config = dict(
    model='spectrogram FSQ autoencoder',
    dataset='chords played on synthesised instruments',
    train_examples=52083,
    n_mels=64,
    hop_length=160,
    input='log_mel',
    win_length=400,
    bottleneck='fsq',
    downsampling_factor=8,
    encoder_arch='efficientnet',
    encoder_norm='batchnorm',
    encoder_activation='silu',
    encoder_channel_attention='se',
    encoder_drop_path=0.1,
    encoder_depths=[4, 4, 4],
    encoder_kernel_size=3,
    encoder_stem='single',
    encoder_expansion=4,
    encoder_widths=[16, 24, 48],
    loss='l1',
    latent_channels=4,
    decoder_norm='batchnorm',
    decoder_activation='gelu',
    decoder_channel_attention='eca',
    decoder_widths=[32, 64, 96, 128],
    decoder_blocks_per_level=1,
    decoder_block='plain',
    decoder_attention=True,
    decoder_upsampling='pixel_shuffle',
    levels=7,
    init='trunc_normal_002',
    residual_init='none',
    optimizer='adamw',
    lr=0.0049,
    beta1=0.9,
    beta2=0.999,
    eps=1e-08,
    cautious_weight_decay=True,
    magnitude_pruning=0.7,
    steps=4200,
    batch_size=48,
    epochs=3.9,
    lr_schedule='cosine',
    final_lr_fraction=0.1,
    warmup_steps=210,
    weight_decay=0.2,
)
Rows from block 5 of the encoder of a small spectrogram FSQ autoencoder, named by matrix and row number. Rows with one number belong to one channel. Each number is 128 + 24 x the weight over its row's rms, rounded and kept within 0 to 255. All counts start at 0. Numbers have three digits each. After the name is the row's rms in percent of the matrix's.
After each channel's rows are labels from the 100 clips, of 14976, where the channel reaches its highest value: "strongest on" is what is common among them; "peak in band" is the frequency band that holds the peak. Only what is clearly more common there than usual is listed. The data: chords played on synthesised instruments. In brackets: how many of the 100.
# convs0: expand pointwise conv (encoder.blocks.5.convs.0.weight, 96x24x1x1), inputs 0-23
# convs1: depthwise 3x3 conv (encoder.blocks.5.convs.1.weight, 96x1x3x3), a 3x3 kernel
# convs2: project pointwise conv (encoder.blocks.5.convs.2.weight, 24x96x1x1, transposed), outputs 0-23

convs0.39 041:128128128128128128209128128128128128128128128128107128128128128128128211
convs1.39 039:141109114131096108109102083
convs2.39 054:128128128128128128128128128128128128128128128128128128128128191029128128
strongest on: arpeggio (99); playing: arpeggio down (97); instrument: vibraphone-like (36)
peak in band: 500 to 1000 Hz (35)

convs0.58 088:157128081128089188128190128105093128131128128128128128128128128128128128
convs1.58 074:137134129097183147144124106
convs2.58 116:119128106128128082107128128163128150173128165162142128162128153128097167
strongest on: square lead (62)
peak in band: 500 to 1000 Hz (62)

convs0.5 052:068128128128128128128128128128174128128128128128128128128128128128162211
convs1.5 061:144141106091079111141133126
convs2.5 087:128144128128128176096128128156170128128128201128128128128128150084128128
strongest on: arpeggio (100); playing: arpeggio down (80); instrument: marimba-like (33)
peak in band: 2000 to 4000 Hz (51)

convs0.38 111:128100109161104074128106106101128128170150128128162095106128128128128090
convs1.38 138:138125123183165113120115114
convs2.38 100:115128112128096128128128128163074171161151128159128128157102128128093161
strongest on: playing: block (55); marimba-like (35)
peak in band: 250 to 500 Hz (33); 500 to 1000 Hz (31)

convs0.84 055:128051128058128128128128128128128128128128128128135128128181140128128128
convs1.84 071:158133098104131168159112131
convs2.84 030:128128128128128010128128128128128128128128128128128128128128128128128128
strongest on: arpeggio (95); vibraphone-like (29)
peak in band: 2000 to 4000 Hz (69)

convs0.33 067:128186128119186128182128128128128128128103128128128069128128128128128128
convs1.33 073:163145090123140166113119147
convs2.33 048:128128128128128196186128128128128128062128128128128128128128128128128088
strongest on: square lead (27)
peak in band: 500 to 1000 Hz (33)

convs0.63 092:180128084162072128094128128128128128170128128128128128128172128128128128
convs1.63 116:140096134169129118156090131
convs2.63 082:094128090093128154128076128170128160147141128128128128161080128128128128
strongest on: square lead (31)
peak in band: 250 to 500 Hz (40); 500 to 1000 Hz (32)

convs0.43 058:090128128128158128128128128148128076128128128128128128128128066128174178
convs1.43 056:129124120152175165144153135
convs2.43 056:128112188190128128207128128128128128128128128128128128128128128128128128
strongest on: thin (high-pass) (61)
peak in band: 0 to 250 Hz (71)

convs0.16 066:077128161128128128128128128128128056128128128128128104151128128128178165
convs1.16 068:144149135134186158141133127
convs2.16 042:128128128128128128201128128128058068128128128128128128128128128128128128
strongest on: mains hum (45)
peak in band: 1000 to 2000 Hz (45)

convs0.72 084:111128177183128128128128128128157128128128107096128113128128128054128143
convs1.72 063:161151133128156151170151129
convs2.72 095:128128128148128128128068128128110128128128128128068128205128128128128128
strongest on: mains hum (32); text has "clipped" (27)
peak in band: 4000 to 8000 Hz (73)

convs0.54 065:128189151128128208138128171128128114128102128128128128128128142128128128
convs1.54 043:161161153143125110166113116
convs2.54 055:128128128128128128173128128128035128128128128128128128167128128128128087
strongest on: playing: arpeggio down (55); thin (high-pass) (39)
peak in band: 250 to 500 Hz (64)

convs0.41 100:087175128128128128128128128142128088128128128128128073128155085128167160
convs1.41 045:117120112157180156134144140
convs2.41 048:128128128128166128219128128128128064128128128128128128128128128128128128
strongest on: vibraphone-like (28)
peak in band: 0 to 250 Hz (35)

convs0.62 045:128128128010128128128128128128128128128128128128128128128128128128128128
convs1.62 085:154132112088126178137122126
convs2.62 030:128128128128128030128128128128128128128104128128128128128128128188128128
strongest on: marimba-like (35); instrument: vibraphone-like (32)
peak in band: 4000 to 8000 Hz (74)

convs0.30 108:128104128146128128128128128112115128128150128128128128073198074156128110
convs1.30 056:108117123096110133098083109
convs2.30 118:128109128128128128128128128054128128101128128128128128128128128167128052
strongest on: arpeggio (99); playing: arpeggio down (69); instrument: square lead (27)
peak in band: 500 to 1000 Hz (36)

convs0.28 080:111128145128128128128077128128074106128128097128128101192128128091128128
convs1.28 072:139151123134163153144114082
convs2.28 066:128128128128120128128128128082071081128097128128062128158128128128128128
strongest on: organ-like (34)
peak in band: 4000 to 8000 Hz (51)

convs0.67 101:128180158128128046128105128128146128128128128110128128128129128081128128
convs1.67 118:127123123064114141114111141
convs2.67 106:128128128128128204128091178128128128128128128128082128165128139128128154
strongest on: mains hum (57); instrument: marimba-like (32)
peak in band: 500 to 1000 Hz (62)

convs0.69 088:128077128128128128079178128128128128128199092128128128128128128128128128
convs1.69 114:114136111096135099111176121
convs2.69 054:128128128128128128128128128128128128128128010128128128128128128128128128
strongest on: playing: arpeggio down (57); marimba-like (37)
peak in band: 0 to 250 Hz (41); 250 to 500 Hz (29)

convs0.2 055:128128128128128128128128128128128128045128128128128090180128128128181128
convs1.2 066:149162158159161129124114108
convs2.2 055:128128128128128128184128128070078059128128128128128128128128128128128128
strongest on: vibraphone-like (43); instrument: square lead (26)
peak in band: 4000 to 8000 Hz (64)

convs0.90 064:128203128128128128128128160128128128128128162128128206128122128128128128
convs1.90 061:158175139105111106102128124
convs2.90 069:128128128128128128128128128098128128128128207148128207128128128128128128
strongest on: organ-like (31); instrument: square lead (26)
peak in band: 4000 to 8000 Hz (71)

convs0.14 141:128127128128128049128074128128128128128128128128177128128128171106128128
convs1.14 129:115131131070147141106143107
convs2.14 098:128128128091128161128148146128128128128128079078053128128128128128128128
strongest on: block (59); instrument: electric piano-like (25)
peak in band: 250 to 500 Hz (33); 0 to 250 Hz (32)

convs0.42 084:176128128128091128128161128128128210160126128128128103128128128128101128
convs1.42 099:135137132138180165114106114
convs2.42 101:128128116128128128099128128128128167169128186168128128160128163128092163
strongest on: vibraphone-like (31); text has "clipped" (30)
peak in band: 500 to 1000 Hz (52)

convs0.9 106:128128128128169019128128128128128128128128128128119128128144128128128128
convs1.9 150:132118124132095186117114145
convs2.9 097:128128128128128064128097128128128128128128160128167128128090164182128151
strongest on: block (69); marimba-like (39)
peak in band: 250 to 500 Hz (44)

convs0.64 102:128128142145154128128128171128210128128125162128128128128128128183128128
convs1.64 085:113124124077126161159126144
convs2.64 092:128128128202128202128128128128128128128161128128128128128128128085128128
strongest on: organ-like (58); instrument: vibraphone-like (25)
peak in band: 4000 to 8000 Hz (50)

convs0.56 071:078128153128128128192128128154128073128128128128128128128145128128167160
convs1.56 078:133145133132190155137141135
convs2.56 048:128128128128128128194128128128078067128128128128128128128128128128184128
strongest on: mains hum (38); text has "clipped" (27)
peak in band: 4000 to 8000 Hz (96)

convs0.37 105:128128128128103100087116102082109128171128128128160088106163128128128092
convs1.37 138:134132122187132088131132125
convs2.37 113:128128095112105173128128170161115171149172128128113128128128128109104166
strongest on: block (51); text has "piano" (38); instrument: marimba-like (27)
peak in band: 0 to 250 Hz (45); 250 to 500 Hz (27)

convs0.86 086:128047128128128128128128128128128128128128128128213128128119128128128128
convs1.86 076:127109105124103117135168085
convs2.86 087:128128128128128128128170128128128128128128030128128128128177128128128128
strongest on: marimba-like (45)
peak in band: 0 to 250 Hz (80)

convs0.36 075:128064128085128128128128128079128128116128128128146128128150189157128128
convs1.36 071:104123104098085105117112110
convs2.36 064:128121128128128128128165128128128084128128068128128128128128045128128128
strongest on: text has "thin" (31); vibraphone-like (28)
peak in band: 250 to 500 Hz (39)

convs0.44 106:128192115128128128128144128101128166168128128157120128127128092176098128
convs1.44 102:170125135169121099157122128
convs2.44 118:128194128128128145128128149160123149128128128128085181128107175128128128
strongest on: block (66); square lead (39)
peak in band: 500 to 1000 Hz (35)

convs0.71 081:128128176176128128128128128164128104128128128094128105128128128063166128
convs1.71 044:125082114177124111134127118
convs2.71 052:128160128128128128058128174128128128128128175128189128128128128128128128
strongest on: block (55); text has "piano" (39)
peak in band: 500 to 1000 Hz (30)

convs0.55 138:128066128092128128128128093128080128128172128128128128128128128072128128
convs1.55 131:073115092117124115108131127
convs2.55 129:128128128128128128128128128128080128128128049128128055128128128128128128
strongest on: arpeggio (75)
peak in band: 0 to 250 Hz (58)

convs0.27 077:128128128128163096160069128128128128128128128079128082160128156128157128
convs1.27 057:156152141138154172148115107
convs2.27 069:128128128128128147128020128128086128128128128128128128128128128128128128
strongest on: square lead (25)
peak in band: 4000 to 8000 Hz (53)

convs0.91 153:128164128128128128092128128128122164138128128210128128128128128128073128
convs1.91 155:147162153125138133099102091
convs2.91 178:128091128094128128128128117105172128128145128153150128143073185128128100
strongest on: vibraphone-like (65)
peak in band: 500 to 1000 Hz (74)

convs0.7 107:128104101128105128098128117103106128156128128128147161050168126128128128
convs1.7 105:137136118170168132111101105
convs2.7 089:090128084128095128128128128147128184156178128128128128128083128128106128
strongest on: arpeggio (79); clipping (29); text has "clipped" (29); instrument: marimba-like (26)
peak in band: 500 to 1000 Hz (60)